{
  "win_length": 512,
  "mask_ratio": 0.6,
  "depths": [2, 5, 2],
  "stem": "deep",
  "widths": [128, 256, 512],
  "residual_init": "none",
  "muon_scale": "original",
  "lr": 0.012,
  "momentum": 0.95,
  "nesterov": false,
  "decay_fraction": 0.3,
  "final_lr_fraction": 0.05,
  "adamw_weight_decay_other_params": 0.01
}
Rows from block 5, named by matrix and row number. Rows with one number belong to one channel. Each number is 50 + 15 x the weight over its row's rms, rounded and kept within 0 to 99. All counts start at 0.
# convs1: first pointwise conv (model.blocks.5.convs.1.weight, 256x256x1x1), inputs 0-85
# convs3: second pointwise conv (model.blocks.5.convs.3.weight, 256x256x1x1, transposed), outputs 0-85
convs1.102:18 71 38 37 53 61 39 47 59 43 59 60 78 75 54 54 61 32 41 42 33 32 59 38 57 36 48 48 74 58 62 25 59 74 54 62 48 70 59 37 49 52 50 16 11 11 70 41 66 57 57 48 32 37 45 55 70 31 63 62 60 50 47 40 50 66 49 32 56 43 42 56 58 47 54 66 56 41 65 69 54 53 80 71 51 20
convs3.102:17 65 45 49 32 34 59 64 43 57 52 62 53 57 29 45 87 38 52 53 52 37 54 42 47 71 74 43 71 50 76 56 41 16 55 58 45 32 57 49 44 23 47 60 46 84 59 70 52 57 83 49 53 56 75 55 66 59 83 67 52 65 48 54 26 43 50 50 34 49 68 66 60 75 68 64 38 32 60 51 55 67 70 48 69 43
convs1.103:63 53 32 58 61 46 33 47 56 48 62 58 45 62 40 53 47 54 63 84 48 74 39 74 47 20 33 38 29 55 50 41 57 73 54 32 33 48 27 47 28 56 53 98 40 35 62 71 23 52 24 47 41 49 30 35 62 57 45 47 40 32 64 62 77 54 65 27 50 33 56 54 52 56 45 46 63 46 44 76 44 61 70 49 43 40
convs3.103:39 34 43 46 42 44 45 49 57 65 53 74 36 59 38 30 50 69 51 69 58 62 40 69 28 14 54 47 62 46 69 40 59 45 52 47 46 65 61 40 47 56 29 55 44 49 32 65 71 44 41 45 42 73 54 26 44 58 77 35 36 62 54 39 24 70 23 60 45 42 69 33 76 44 24 42 47 28 67 59 67 39 40 50 43 40
convs1.104:50 49 83 36 42 50 63 48 69 72 56 64 29 73 50 61 39 49 47 34 62 59 43 33 45 51 27 62 51 37 56 51 68 53 15 59 57 71 30 37 46 41 45 41 42 53 54 55 44 73 18 49 24 53 51 64 44 36 58 59 41 60 41 54 40 48 59 50 49 64 58 50 45 59 58 29 40 32 59 59 46 54 39 64 66 47
convs3.104:60 77 37 56 50 52 60 39 60 65 47 64 39 57 44 21 75 69 55 63 64 47 43 48 28 31 07 41 45 29 52 43 52 50 37 47 33 09 27 37 65 62 61 50 50 38 26 43 50 59 32 41 49 58 52 64 35 40 24 53 61 46 57 57 65 32 51 69 57 67 43 45 45 54 42 66 56 38 42 54 57 22 64 64 48 55
convs1.105:81 31 35 65 50 47 48 89 70 23 31 46 42 76 40 55 56 31 40 38 54 45 46 52 49 44 59 58 38 63 60 59 80 66 46 43 67 55 52 50 46 49 43 40 60 43 53 07 65 25 54 51 55 42 62 73 54 69 48 90 68 55 34 66 58 68 50 25 39 74 57 50 61 51 47 72 39 65 19 57 66 50 68 73 62 56
convs3.105:53 84 55 79 48 45 45 50 51 58 50 61 45 52 38 41 34 53 19 64 46 42 57 68 57 64 70 48 55 23 42 62 19 33 61 41 67 72 70 33 35 55 45 26 64 59 66 38 55 43 42 53 52 43 33 56 63 37 69 49 53 30 54 35 67 39 66 58 53 08 42 47 61 59 37 49 69 38 26 42 39 34 38 50 52 63
convs1.106:62 53 32 38 49 41 40 68 59 27 70 41 42 21 51 71 61 35 74 51 50 51 51 43 85 36 40 62 61 77 44 46 77 18 76 94 66 60 49 57 54 74 47 32 63 54 31 22 68 53 23 42 48 63 65 51 48 40 44 81 44 63 40 45 52 40 45 59 50 54 62 60 70 59 36 49 52 43 41 46 51 57 54 58 42 70
convs3.106:53 51 53 11 58 59 47 57 31 29 36 29 44 44 58 49 51 56 13 71 49 33 49 71 57 70 35 53 58 99 41 50 30 31 55 53 40 50 47 48 26 48 42 49 53 85 54 49 33 77 34 72 21 87 53 45 71 43 56 66 48 28 53 51 48 49 66 31 62 62 61 35 28 52 62 45 76 71 76 56 25 31 31 39 52 60
convs1.107:44 38 58 56 47 47 61 74 37 51 39 24 38 59 62 64 68 24 51 55 43 39 55 50 47 31 50 49 75 61 67 49 15 60 59 63 26 38 54 45 54 60 65 46 02 58 21 27 66 45 82 42 76 62 44 43 52 82 52 00 47 18 38 82 24 15 62 57 57 68 61 41 61 75 69 40 49 59 55 41 30 75 36 26 37 50
convs3.107:46 55 66 67 65 34 51 33 55 39 56 17 62 47 46 58 82 23 52 56 46 51 67 54 61 65 32 71 38 61 42 82 49 36 45 46 65 23 32 71 35 74 37 48 34 61 99 20 48 58 47 40 82 52 37 50 48 24 43 03 62 29 50 68 48 64 61 52 39 36 39 73 48 78 53 57 47 33 61 47 54 58 81 42 49 53
convs1.108:69 61 69 52 59 58 49 76 52 74 48 49 56 57 12 20 60 34 61 48 29 62 32 35 86 76 29 35 43 52 49 45 40 32 27 60 46 55 82 71 29 52 55 67 52 47 67 31 31 54 80 53 47 50 17 55 52 42 59 52 58 54 64 31 46 70 54 60 57 80 57 46 50 53 30 42 41 46 09 64 63 44 55 51 53 55
convs3.108:47 11 37 51 67 24 52 59 57 41 36 45 48 61 33 82 36 58 40 41 39 47 46 49 37 61 52 49 56 60 60 28 53 46 64 54 46 49 56 70 76 39 51 39 54 40 42 55 58 53 18 54 53 64 84 34 52 62 58 47 24 44 51 30 59 78 79 47 38 55 51 52 62 59 50 55 36 48 36 40 83 32 52 34 59 38
convs1.109:43 77 37 71 66 50 56 45 54 28 57 22 49 49 57 52 51 38 53 37 66 74 27 55 17 28 54 79 32 56 43 55 68 52 40 24 54 30 38 54 62 75 74 56 72 43 44 72 26 49 33 39 41 66 56 76 73 64 30 52 46 47 56 56 11 40 39 63 56 51 34 73 52 51 35 49 45 25 33 56 70 52 39 25 45 30
convs3.109:35 46 59 48 57 45 65 65 74 80 73 48 75 47 28 58 71 46 69 30 42 50 55 64 48 50 57 49 29 47 46 71 48 34 45 69 68 00 12 59 52 45 46 54 37 55 58 49 72 33 55 25 60 42 80 40 63 30 32 51 69 93 48 65 56 36 67 60 63 60 45 34 54 32 29 55 32 49 50 68 35 79 41 31 40 56
convs1.110:56 39 25 45 51 50 63 52 42 66 51 55 66 38 49 41 27 59 72 62 63 45 46 61 23 61 47 54 60 44 63 51 45 56 56 49 36 37 36 69 24 45 26 41 54 31 45 72 61 42 49 32 44 31 69 51 28 47 43 40 38 56 38 78 36 34 19 55 36 40 45 79 47 61 48 46 49 45 83 53 52 68 61 30 35 51
convs3.110:75 68 39 55 45 74 33 54 48 16 45 38 64 60 63 27 52 55 54 34 51 54 73 62 83 36 21 48 42 62 43 58 60 37 49 61 62 31 62 44 47 35 46 77 47 60 52 77 50 52 42 44 55 45 41 48 43 09 59 38 59 35 59 53 42 43 42 50 25 29 70 41 69 39 43 64 87 57 43 33 26 57 67 53 61 54
convs1.111:55 33 47 46 40 50 39 35 63 19 25 51 49 36 54 44 65 52 46 36 51 42 55 51 49 64 37 41 81 50 50 32 26 61 73 48 39 27 55 57 62 60 58 49 62 75 67 37 59 26 45 64 32 51 18 46 33 48 34 60 38 57 57 42 56 76 61 44 17 62 57 89 52 67 69 43 36 45 62 48 57 49 35 58 76 62
convs3.111:49 59 77 50 89 68 13 84 46 77 61 69 51 42 35 66 65 63 40 62 56 66 68 16 56 52 57 32 37 51 55 59 99 38 31 47 49 38 61 50 52 31 58 54 51 33 49 52 59 40 56 45 38 50 43 32 54 71 38 45 50 71 84 56 65 45 64 50 53 53 79 31 48 34 54 60 45 52 42 39 60 42 38 25 43 73
convs1.112:49 24 53 70 24 71 63 60 43 37 35 36 51 67 65 36 39 45 55 55 46 59 57 40 74 55 65 50 09 42 62 27 85 36 47 55 46 56 62 38 67 65 46 58 50 60 44 32 48 35 21 69 41 50 43 56 63 30 75 82 48 49 37 44 78 46 70 50 48 63 39 44 59 67 23 54 67 37 41 42 51 55 57 56 58 45
convs3.112:45 42 35 48 90 64 55 54 69 31 77 35 71 49 37 60 65 42 77 40 64 63 50 26 34 35 64 53 97 48 52 31 29 67 22 57 43 43 68 74 62 34 52 37 53 52 32 42 39 45 27 44 33 61 32 81 63 38 39 74 51 52 53 54 83 65 63 51 32 50 51 32 38 62 63 36 53 65 55 71 55 31 31 57 51 61
convs1.113:63 65 55 36 41 29 68 38 59 30 37 44 71 62 33 52 69 57 35 36 29 66 41 62 51 55 78 62 59 29 47 46 44 81 40 60 53 65 43 34 41 29 36 58 22 68 51 50 46 31 34 63 52 58 42 37 53 44 73 40 56 60 42 51 58 41 15 40 77 96 34 62 39 31 61 37 57 57 40 56 55 60 29 40 49 62
convs3.113:70 55 36 39 36 46 42 47 45 33 48 57 72 86 67 59 34 31 53 36 69 43 60 42 74 49 58 78 48 47 53 49 75 71 40 38 55 93 78 36 57 64 51 48 55 40 62 42 43 57 79 53 47 52 41 74 43 54 53 66 42 43 56 36 37 71 65 69 62 02 22 25 64 56 63 50 30 42 41 56 44 56 86 53 37 36
convs1.114:48 52 75 69 47 47 52 59 61 53 33 70 45 60 59 58 52 51 43 46 65 45 86 22 43 43 45 38 54 78 44 51 46 45 43 48 40 65 25 78 44 66 50 53 41 39 48 38 74 37 64 53 42 48 43 51 35 65 60 51 70 52 53 30 75 60 46 41 48 56 76 49 58 81 67 27 57 48 38 49 76 65 42 47 51 52
convs3.114:57 62 58 46 77 52 29 53 52 31 61 51 53 44 62 38 41 32 52 53 57 63 42 68 39 53 21 58 50 50 37 55 45 46 23 47 40 08 43 47 44 55 58 52 34 53 38 57 48 39 45 47 43 33 45 68 41 55 46 70 50 56 56 15 45 75 36 75 74 92 51 37 49 41 36 58 63 65 34 66 69 47 18 60 28 38
convs1.115:46 56 43 45 67 65 41 46 63 49 32 57 37 51 48 32 32 51 68 43 28 45 46 53 86 41 39 60 52 49 27 54 57 56 60 52 55 66 56 38 48 67 58 40 49 62 44 68 58 43 33 69 40 46 69 49 46 65 62 57 64 80 47 32 59 44 55 57 67 10 71 30 48 60 69 73 33 59 73 51 45 40 21 62 24 46
convs3.115:44 44 36 51 55 50 33 49 38 40 47 77 49 58 46 16 50 52 28 40 59 46 40 37 26 56 43 43 54 81 58 38 60 36 63 55 33 99 99 61 30 39 55 18 54 58 57 46 46 67 54 48 43 42 39 67 47 61 49 61 37 35 84 54 43 50 44 53 49 59 36 36 56 67 44 51 33 61 59 47 44 36 62 42 65 72
convs1.116:55 52 62 35 38 40 61 73 53 47 24 66 41 30 44 67 45 74 57 39 65 24 55 62 25 67 65 75 35 66 50 74 58 56 59 49 59 80 42 14 48 61 44 56 62 53 47 39 90 59 47 45 64 31 54 58 73 50 41 47 75 74 37 34 52 37 51 63 55 54 59 56 47 78 59 75 33 59 51 56 49 28 52 51 70 53
convs3.116:50 55 54 39 63 39 50 62 52 65 65 49 68 62 37 30 42 76 52 71 50 43 31 31 53 68 50 52 39 59 28 49 55 41 40 55 71 19 53 76 35 69 44 44 35 38 53 00 74 33 59 51 06 50 50 73 52 63 39 63 40 48 53 66 63 65 36 58 53 47 57 73 61 30 61 51 71 43 60 50 31 52 37 53 52 73
convs1.117:66 22 39 50 42 83 38 35 49 48 63 58 35 30 84 69 20 56 55 32 65 54 33 82 54 47 32 48 57 75 52 66 41 64 45 53 56 50 33 68 47 62 82 40 58 46 50 79 31 37 69 35 40 64 44 56 42 60 45 56 55 69 40 40 62 49 66 34 38 36 31 52 21 45 40 58 34 43 58 55 54 44 28 47 42 59
convs3.117:50 55 00 38 74 57 48 58 62 41 64 53 47 21 67 21 45 72 63 64 45 59 32 62 68 52 45 71 63 65 57 60 73 48 83 58 60 39 50 75 16 36 58 29 50 45 41 44 47 40 85 51 31 45 49 16 59 49 53 58 49 49 53 64 68 69 67 41 50 24 60 50 54 35 45 44 46 47 35 52 49 39 55 55 62 46
convs1.118:42 56 48 44 24 37 48 45 28 56 36 18 57 38 51 57 49 58 66 28 41 57 39 44 47 26 53 71 37 52 59 61 48 53 40 92 58 39 50 65 66 77 48 68 19 13 64 50 30 78 39 62 42 31 55 51 61 63 60 53 80 67 43 59 35 55 63 68 34 59 51 50 46 49 66 70 39 30 57 32 36 20 33 37 49 63
convs3.118:55 53 38 49 52 07 24 43 32 60 54 53 57 74 57 78 44 41 73 44 40 64 58 33 61 72 71 30 31 66 38 54 60 62 40 49 68 87 84 51 49 62 48 54 67 56 57 41 35 57 39 62 28 36 58 68 33 41 61 42 47 50 52 35 51 69 42 47 50 57 45 90 44 50 30 46 57 51 66 56 57 71 36 47 56 17
convs1.119:55 30 64 32 63 58 58 50 54 52 68 63 38 47 28 32 23 61 43 33 42 47 50 43 50 24 31 49 62 64 59 87 51 52 49 29 69 61 54 47 14 77 54 36 70 29 67 75 68 60 46 59 48 43 62 33 37 61 50 49 69 63 57 57 66 34 39 49 40 59 59 70 44 67 38 34 28 84 74 75 36 25 54 59 35 33
convs3.119:53 51 57 38 50 55 32 52 34 44 34 72 29 53 64 46 56 27 54 42 61 48 53 64 64 56 73 36 36 42 22 44 63 50 66 65 61 60 54 86 01 33 47 50 58 97 54 57 32 35 68 38 50 52 61 66 52 40 55 40 31 45 54 59 65 43 35 40 72 45 47 37 08 46 43 35 34 34 47 19 64 52 44 59 47 52
convs1.120:57 64 52 35 52 40 48 33 33 51 71 49 55 53 51 48 29 54 36 56 53 50 35 41 38 71 46 44 30 67 39 55 45 27 50 31 35 46 67 56 58 40 33 59 53 46 68 69 32 63 42 43 38 49 30 39 54 58 46 36 51 38 68 36 53 68 51 77 34 35 71 62 41 49 63 34 19 37 62 29 48 49 69 68 49 46
convs3.120:42 58 57 35 57 54 49 38 21 51 50 71 65 43 30 65 15 45 76 33 46 53 44 36 34 43 63 55 55 34 50 38 33 37 61 44 62 93 97 70 40 56 40 38 18 42 38 51 39 40 22 60 58 54 47 41 23 84 43 44 23 29 38 17 67 39 32 47 41 52 52 40 35 35 42 23 60 37 51 78 56 29 56 68 42 48
convs1.121:54 54 23 70 00 41 16 73 27 39 67 50 47 43 40 42 41 44 31 39 47 65 48 46 63 62 45 26 41 45 36 78 58 61 60 26 36 59 33 38 56 57 42 45 56 58 50 51 37 67 48 40 20 60 67 60 51 75 51 20 50 54 38 50 52 76 48 53 18 55 46 63 10 47 51 59 55 82 52 60 62 36 25 79 41 43
convs3.121:40 34 00 54 99 62 10 59 70 29 64 38 61 83 34 60 65 48 45 39 52 43 40 49 50 48 44 69 51 36 25 31 69 57 63 42 25 34 45 37 97 56 42 51 39 28 48 61 59 73 54 43 47 20 30 61 28 47 71 63 36 47 61 30 79 56 49 47 39 45 57 31 73 46 32 29 32 37 71 50 68 48 26 80 59 37
convs1.122:48 54 56 41 38 29 40 52 44 71 48 44 37 48 64 52 39 77 47 55 47 46 61 54 53 50 49 57 51 68 47 34 36 47 59 59 60 47 75 58 73 49 44 51 44 71 54 51 55 31 88 44 63 27 15 25 50 35 55 65 70 74 51 35 52 33 47 39 69 18 58 22 71 40 38 53 33 21 60 90 24 73 56 61 45 50
convs3.122:58 53 44 52 45 58 40 51 64 33 48 72 78 44 22 47 55 63 42 37 42 66 66 49 57 44 66 37 52 61 52 35 42 52 65 40 80 72 59 68 70 51 53 33 61 23 46 29 37 33 58 50 28 30 51 42 40 55 51 68 39 62 50 26 46 54 57 24 00 27 57 59 72 38 43 30 44 39 25 77 67 16 27 89 50 59
convs1.123:47 57 77 28 63 51 50 70 26 59 54 50 56 41 38 45 68 53 42 38 59 51 60 68 41 75 52 04 48 60 38 59 53 20 73 46 42 50 51 82 56 62 58 51 54 40 56 71 72 64 47 43 38 23 21 44 55 60 59 22 60 44 57 67 77 35 65 22 53 36 30 62 68 52 47 31 41 38 13 43 33 42 28 52 39 48
convs3.123:63 49 51 82 37 42 47 60 74 69 70 57 58 51 38 59 59 32 64 46 52 64 53 71 23 39 20 49 51 37 79 55 42 24 77 38 24 27 33 99 21 30 75 82 58 50 56 60 52 55 60 45 59 33 36 64 71 50 59 66 44 46 54 61 46 46 65 53 47 32 60 59 36 37 48 58 68 77 82 61 49 75 48 34 38 47
convs1.124:48 44 15 52 38 57 46 33 28 63 49 76 40 69 31 47 49 85 05 53 74 45 44 27 27 44 15 21 63 36 30 61 34 60 47 52 38 56 40 43 27 40 68 35 59 46 47 29 40 70 51 63 64 62 81 40 88 40 60 33 58 99 28 60 45 64 37 39 49 64 48 32 58 49 55 70 48 62 62 36 63 52 48 34 40 23
convs3.124:58 64 58 30 32 58 57 29 42 47 52 05 59 27 36 55 87 57 48 81 47 66 55 50 67 53 23 43 50 64 21 41 44 46 52 59 32 17 37 30 32 47 52 38 29 63 32 49 51 41 59 48 54 41 45 48 29 48 75 51 34 35 61 56 19 51 63 63 21 40 41 57 45 47 56 74 70 05 34 28 49 46 52 71 65 63
convs1.125:39 32 53 60 40 64 46 43 63 44 51 54 79 44 63 45 30 73 38 87 54 47 28 43 43 50 65 41 53 53 55 67 58 41 48 44 59 33 52 69 52 25 22 79 32 58 49 59 55 54 69 53 38 51 53 63 44 43 45 37 64 50 54 48 54 77 78 63 55 54 43 50 36 56 55 41 49 34 99 56 46 72 61 38 35 71
convs3.125:49 66 61 44 45 53 45 52 62 50 75 30 49 33 59 46 64 47 78 55 46 46 44 63 54 60 19 53 49 75 43 40 27 52 65 53 79 24 36 44 59 50 56 20 45 60 59 44 34 52 87 53 68 52 50 36 76 77 19 31 54 66 47 66 50 61 40 72 95 64 41 37 65 53 27 43 50 69 70 31 47 49 34 45 37 74
convs1.126:46 09 52 50 55 64 65 33 69 49 56 56 47 73 59 55 33 54 55 45 34 43 65 52 39 42 60 71 49 50 55 49 52 46 54 49 36 59 40 52 53 40 56 74 42 23 36 58 63 55 47 58 48 45 46 34 46 47 58 38 65 73 34 45 53 51 48 74 44 54 55 65 43 52 45 39 45 42 41 49 72 49 42 44 49 50
convs3.126:48 44 52 36 63 38 57 55 42 44 53 41 01 59 80 51 51 43 55 58 61 70 50 43 46 65 61 63 49 40 78 31 43 42 13 58 40 43 53 45 85 51 49 33 51 47 30 16 30 39 44 59 71 53 54 52 59 65 74 74 41 52 59 52 55 48 31 61 45 57 48 63 53 30 55 61 60 65 64 27 56 65 24 43 55 38
convs1.127:39 41 51 45 63 61 41 41 51 57 29 31 62 50 58 36 72 38 66 57 37 30 39 73 39 43 50 40 41 42 57 67 36 45 59 53 51 53 48 31 55 59 46 27 57 58 49 44 56 48 42 55 72 56 21 56 59 71 35 42 59 53 55 85 50 43 57 42 50 40 38 63 54 62 23 42 19 28 55 53 48 37 36 50 42 36
convs3.127:82 71 45 40 53 53 49 50 59 30 51 46 56 24 53 49 26 48 81 57 54 40 47 99 57 48 59 61 50 61 79 55 65 35 45 58 75 30 43 62 67 47 74 48 39 37 55 40 53 29 63 47 68 46 61 53 75 00 37 55 56 55 51 55 62 06 37 55 40 59 68 35 67 58 32 54 62 79 46 44 36 57 37 31 45 73
convs1.128:53 46 44 37 35 63 75 33 45 29 65 33 49 43 66 58 57 43 35 45 52 63 64 57 63 60 86 59 44 78 36 65 47 38 32 44 72 43 23 46 39 18 44 68 56 52 91 30 58 46 41 48 53 88 59 27 43 75 57 56 60 54 53 71 52 39 52 52 53 43 46 79 29 46 39 46 52 74 43 71 41 25 39 32 63 54
convs3.128:46 38 79 33 71 50 48 74 55 51 52 68 35 37 50 33 57 56 21 63 52 47 58 40 33 25 47 47 78 61 32 64 27 77 69 31 74 53 41 85 48 61 60 72 53 43 67 61 60 57 54 43 51 61 42 53 60 36 33 47 49 65 48 72 65 51 31 67 32 47 37 58 34 57 39 69 56 51 63 71 40 56 59 20 56 46
convs1.129:76 50 09 58 37 37 36 29 39 30 33 57 41 57 42 48 38 33 49 60 38 50 62 43 30 49 30 45 29 28 71 63 63 57 57 55 32 73 76 61 41 47 50 58 55 32 65 69 55 51 46 36 31 75 39 33 68 47 45 66 55 44 49 38 75 87 45 27 62 71 41 72 45 10 43 60 63 55 41 49 77 25 34 77 33 53
convs3.129:54 60 29 21 45 32 59 58 37 60 49 48 64 67 42 63 69 33 73 44 60 54 64 53 36 65 31 23 38 15 47 36 59 64 58 51 60 44 28 39 99 63 49 64 44 42 64 75 51 62 47 62 63 48 44 50 28 69 50 48 56 77 44 48 33 56 39 30 46 60 30 46 68 48 34 55 49 50 31 30 67 50 57 36 67 75
convs1.130:64 31 58 55 68 20 56 45 56 70 36 33 38 48 71 39 65 47 37 68 57 50 27 69 27 76 51 63 84 46 70 65 36 50 62 64 59 49 55 46 39 35 51 56 67 36 54 28 45 34 40 64 55 52 47 52 56 52 31 56 68 57 69 74 47 48 20 57 70 47 34 52 69 57 64 40 47 80 41 39 29 76 31 82 41 45
convs3.130:29 55 48 47 46 42 38 22 46 37 18 59 59 55 45 81 66 35 50 55 50 68 56 29 35 38 26 54 41 12 68 51 65 47 50 56 32 02 19 36 43 64 33 37 34 43 41 43 79 25 57 50 58 49 39 35 37 47 60 14 20 40 52 45 52 40 41 84 34 41 55 01 30 45 35 57 69 17 54 41 34 60 69 32 55 45
convs1.131:40 62 91 69 65 59 46 58 49 41 56 56 76 57 39 44 43 56 57 47 56 51 33 50 38 34 65 24 45 31 53 80 26 20 37 35 68 46 74 53 51 42 19 47 41 41 36 67 54 61 14 32 61 36 56 53 41 59 46 51 55 54 57 43 38 54 43 59 47 37 43 48 53 59 47 41 47 64 61 77 33 73 70 67 39 25
convs3.131:54 52 46 62 45 79 60 54 42 34 60 52 49 00 62 75 35 18 30 35 57 49 54 90 29 25 62 59 31 56 53 73 57 48 53 54 67 51 53 25 47 51 32 42 57 75 33 80 49 66 29 58 37 49 61 52 68 47 11 68 40 41 68 62 76 33 84 37 75 38 65 54 51 50 51 38 51 56 99 80 42 51 26 48 53 52
convs1.132:52 48 55 80 62 48 33 58 43 41 48 63 36 60 70 40 51 17 27 52 60 55 35 49 34 36 45 47 47 79 28 48 50 50 49 62 38 49 43 57 71 30 30 51 54 35 59 56 52 64 48 58 34 52 73 38 49 41 75 17 56 48 34 55 42 61 80 34 63 63 65 42 43 48 57 44 84 44 49 36 23 53 54 37 63 74
convs3.132:50 55 64 49 40 65 28 58 34 62 47 75 65 98 36 41 36 47 82 63 45 50 43 54 44 61 47 45 30 80 91 42 70 53 32 51 56 21 49 62 37 67 42 33 48 61 47 51 29 67 78 63 52 53 50 50 52 51 31 42 60 61 48 70 71 47 75 38 55 56 43 68 36 70 70 59 83 57 38 86 40 58 54 48 39 54
convs1.133:23 70 31 57 46 50 63 62 44 42 40 19 66 56 51 45 50 56 44 74 58 51 47 35 34 53 32 14 61 40 36 34 38 64 42 18 69 76 58 44 52 55 33 52 39 51 28 49 39 71 43 51 33 58 54 38 32 42 49 20 52 45 44 39 43 80 54 47 47 51 44 69 52 43 37 33 64 65 55 27 46 46 57 50 32 57
convs3.133:36 50 67 66 38 62 57 31 36 46 54 16 80 64 66 57 49 28 40 65 43 38 48 05 42 60 35 63 74 29 27 47 49 38 72 53 37 67 50 57 68 43 33 48 43 50 47 73 66 57 58 55 56 58 73 52 51 54 68 48 38 57 59 48 53 38 30 19 32 60 30 63 32 34 41 61 35 25 70 24 49 36 39 41 41 26
convs1.134:55 35 37 34 36 80 59 43 43 42 39 37 38 41 54 97 32 52 28 55 28 65 67 42 66 56 63 56 65 51 51 51 48 54 54 58 34 35 53 65 33 50 45 29 62 26 28 43 66 39 69 43 26 48 64 50 45 43 20 69 34 59 34 55 26 61 63 48 92 58 51 49 28 56 37 27 65 47 57 39 55 66 63 39 41 45
convs3.134:53 53 69 68 67 42 50 46 34 54 64 59 76 59 70 57 55 37 55 30 46 72 67 86 41 54 76 55 39 65 61 34 67 52 47 48 55 49 52 56 56 21 62 35 38 73 50 69 41 73 56 31 44 51 47 27 71 57 40 61 40 21 33 58 54 58 49 82 80 38 49 66 50 51 29 33 68 76 61 56 68 37 20 39 33 70
convs1.135:30 49 71 27 48 33 41 27 54 72 52 37 53 40 44 50 46 42 41 57 70 51 73 64 49 61 48 55 54 55 51 46 55 33 71 67 48 53 46 61 51 56 55 51 59 42 00 89 60 45 72 46 47 63 49 56 57 55 43 46 63 58 66 39 67 42 33 62 30 50 36 50 59 65 54 34 63 06 60 52 40 59 46 53 54 57
convs3.135:50 40 58 42 33 63 58 54 53 55 59 59 36 76 22 37 30 52 73 51 43 59 37 38 13 34 47 60 45 71 73 49 61 66 62 51 60 42 53 43 79 35 58 76 48 44 34 50 64 78 81 53 52 59 69 59 76 68 48 41 68 57 54 71 29 58 47 56 44 31 58 41 56 49 37 35 57 83 53 69 43 53 78 84 54 56
convs1.136:57 69 67 72 36 41 44 63 53 27 41 54 84 50 68 63 48 47 58 51 49 88 57 60 45 61 78 72 37 50 66 54 64 38 55 43 52 48 45 39 60 52 36 88 28 47 59 29 33 40 26 47 44 35 59 37 52 41 60 56 61 58 55 19 54 52 56 38 53 52 56 30 61 20 33 61 56 89 50 37 81 56 67 37 55 44
convs3.136:31 46 23 59 36 48 58 44 48 47 68 63 33 29 62 44 29 56 26 53 45 73 38 53 64 48 33 55 59 59 57 56 72 38 45 28 55 70 72 54 64 43 41 62 56 04 48 44 43 43 65 48 52 52 59 73 61 36 25 80 62 20 31 22 61 51 63 67 56 57 49 61 49 38 33 41 62 66 54 55 40 39 16 62 50 15
convs1.137:98 64 52 39 46 61 55 99 46 30 51 36 72 50 53 54 70 53 52 47 32 79 33 30 42 64 63 64 46 51 39 48 44 81 45 78 47 43 41 49 58 51 53 49 00 39 50 64 40 52 65 54 57 40 53 60 47 49 54 38 59 48 32 55 57 49 36 49 54 44 64 29 55 57 54 62 43 43 61 62 21 34 64 49 30 40
convs3.137:26 44 48 18 53 61 59 55 62 74 58 51 48 51 48 31 61 62 51 67 18 87 69 50 48 63 44 55 61 49 46 63 45 99 48 41 50 25 35 44 49 40 00 45 60 49 54 65 55 49 49 51 40 62 38 33 71 34 46 53 70 44 35 32 47 60 54 45 43 34 98 23 64 64 67 67 59 36 45 42 42 62 47 42 56 32
convs1.138:54 37 64 53 40 41 47 46 45 46 59 54 51 39 50 56 47 58 29 50 00 52 26 52 52 45 33 41 40 54 54 32 35 57 52 48 54 57 70 57 43 48 48 64 36 52 47 43 23 56 50 47 36 52 35 36 48 58 42 51 51 36 50 42 50 50 54 48 61 52 37 40 33 53 56 34 46 39 47 36 48 51 25 45 54 50
convs3.138:52 49 55 47 44 60 58 49 67 50 54 51 48 66 41 33 33 56 71 60 99 43 40 44 59 51 41 59 49 52 47 63 64 44 41 45 56 84 76 50 65 47 52 35 42 50 39 37 56 42 60 62 50 35 50 56 52 40 65 51 52 36 61 55 52 40 38 62 63 31 51 43 46 47 57 45 56 53 57 44 43 51 77 52 62 24
convs1.139:58 12 30 62 37 49 81 53 60 54 58 75 63 63 35 52 31 41 24 39 44 46 28 42 43 19 45 39 50 41 59 43 56 38 61 64 46 43 60 45 70 45 28 51 66 41 68 42 60 40 62 54 51 71 63 50 46 35 43 85 66 49 51 73 70 66 40 36 41 41 35 18 93 62 48 66 42 39 56 17 57 44 36 52 51 64
convs3.139:55 60 49 56 67 44 60 71 36 41 56 40 50 50 44 48 40 34 63 27 53 41 35 57 45 62 55 53 48 49 52 63 59 46 50 44 54 65 56 25 39 44 55 47 50 44 40 57 37 34 48 43 30 64 59 54 37 59 41 45 49 60 50 40 77 84 65 52 59 39 69 40 49 38 46 51 31 68 31 43 55 57 54 41 32 68
convs1.140:19 80 45 53 47 36 49 55 39 23 43 54 83 64 33 35 59 52 53 64 55 54 22 55 89 50 20 50 58 35 26 54 64 37 59 56 21 39 50 69 64 61 41 62 80 34 47 72 37 34 35 45 36 30 53 56 32 23 38 67 68 35 57 44 44 58 31 65 44 76 35 59 74 41 55 37 39 39 52 50 71 53 25 37 56 44
convs3.140:78 57 54 42 71 64 52 39 53 67 48 37 43 31 55 45 19 52 41 56 61 38 62 43 75 72 48 33 53 64 93 53 38 63 60 36 28 65 65 45 58 86 68 64 65 43 37 55 47 57 57 55 38 38 43 47 54 68 17 33 51 30 69 44 46 66 54 59 40 73 55 53 59 55 71 55 55 47 48 17 30 27 58 55 62 53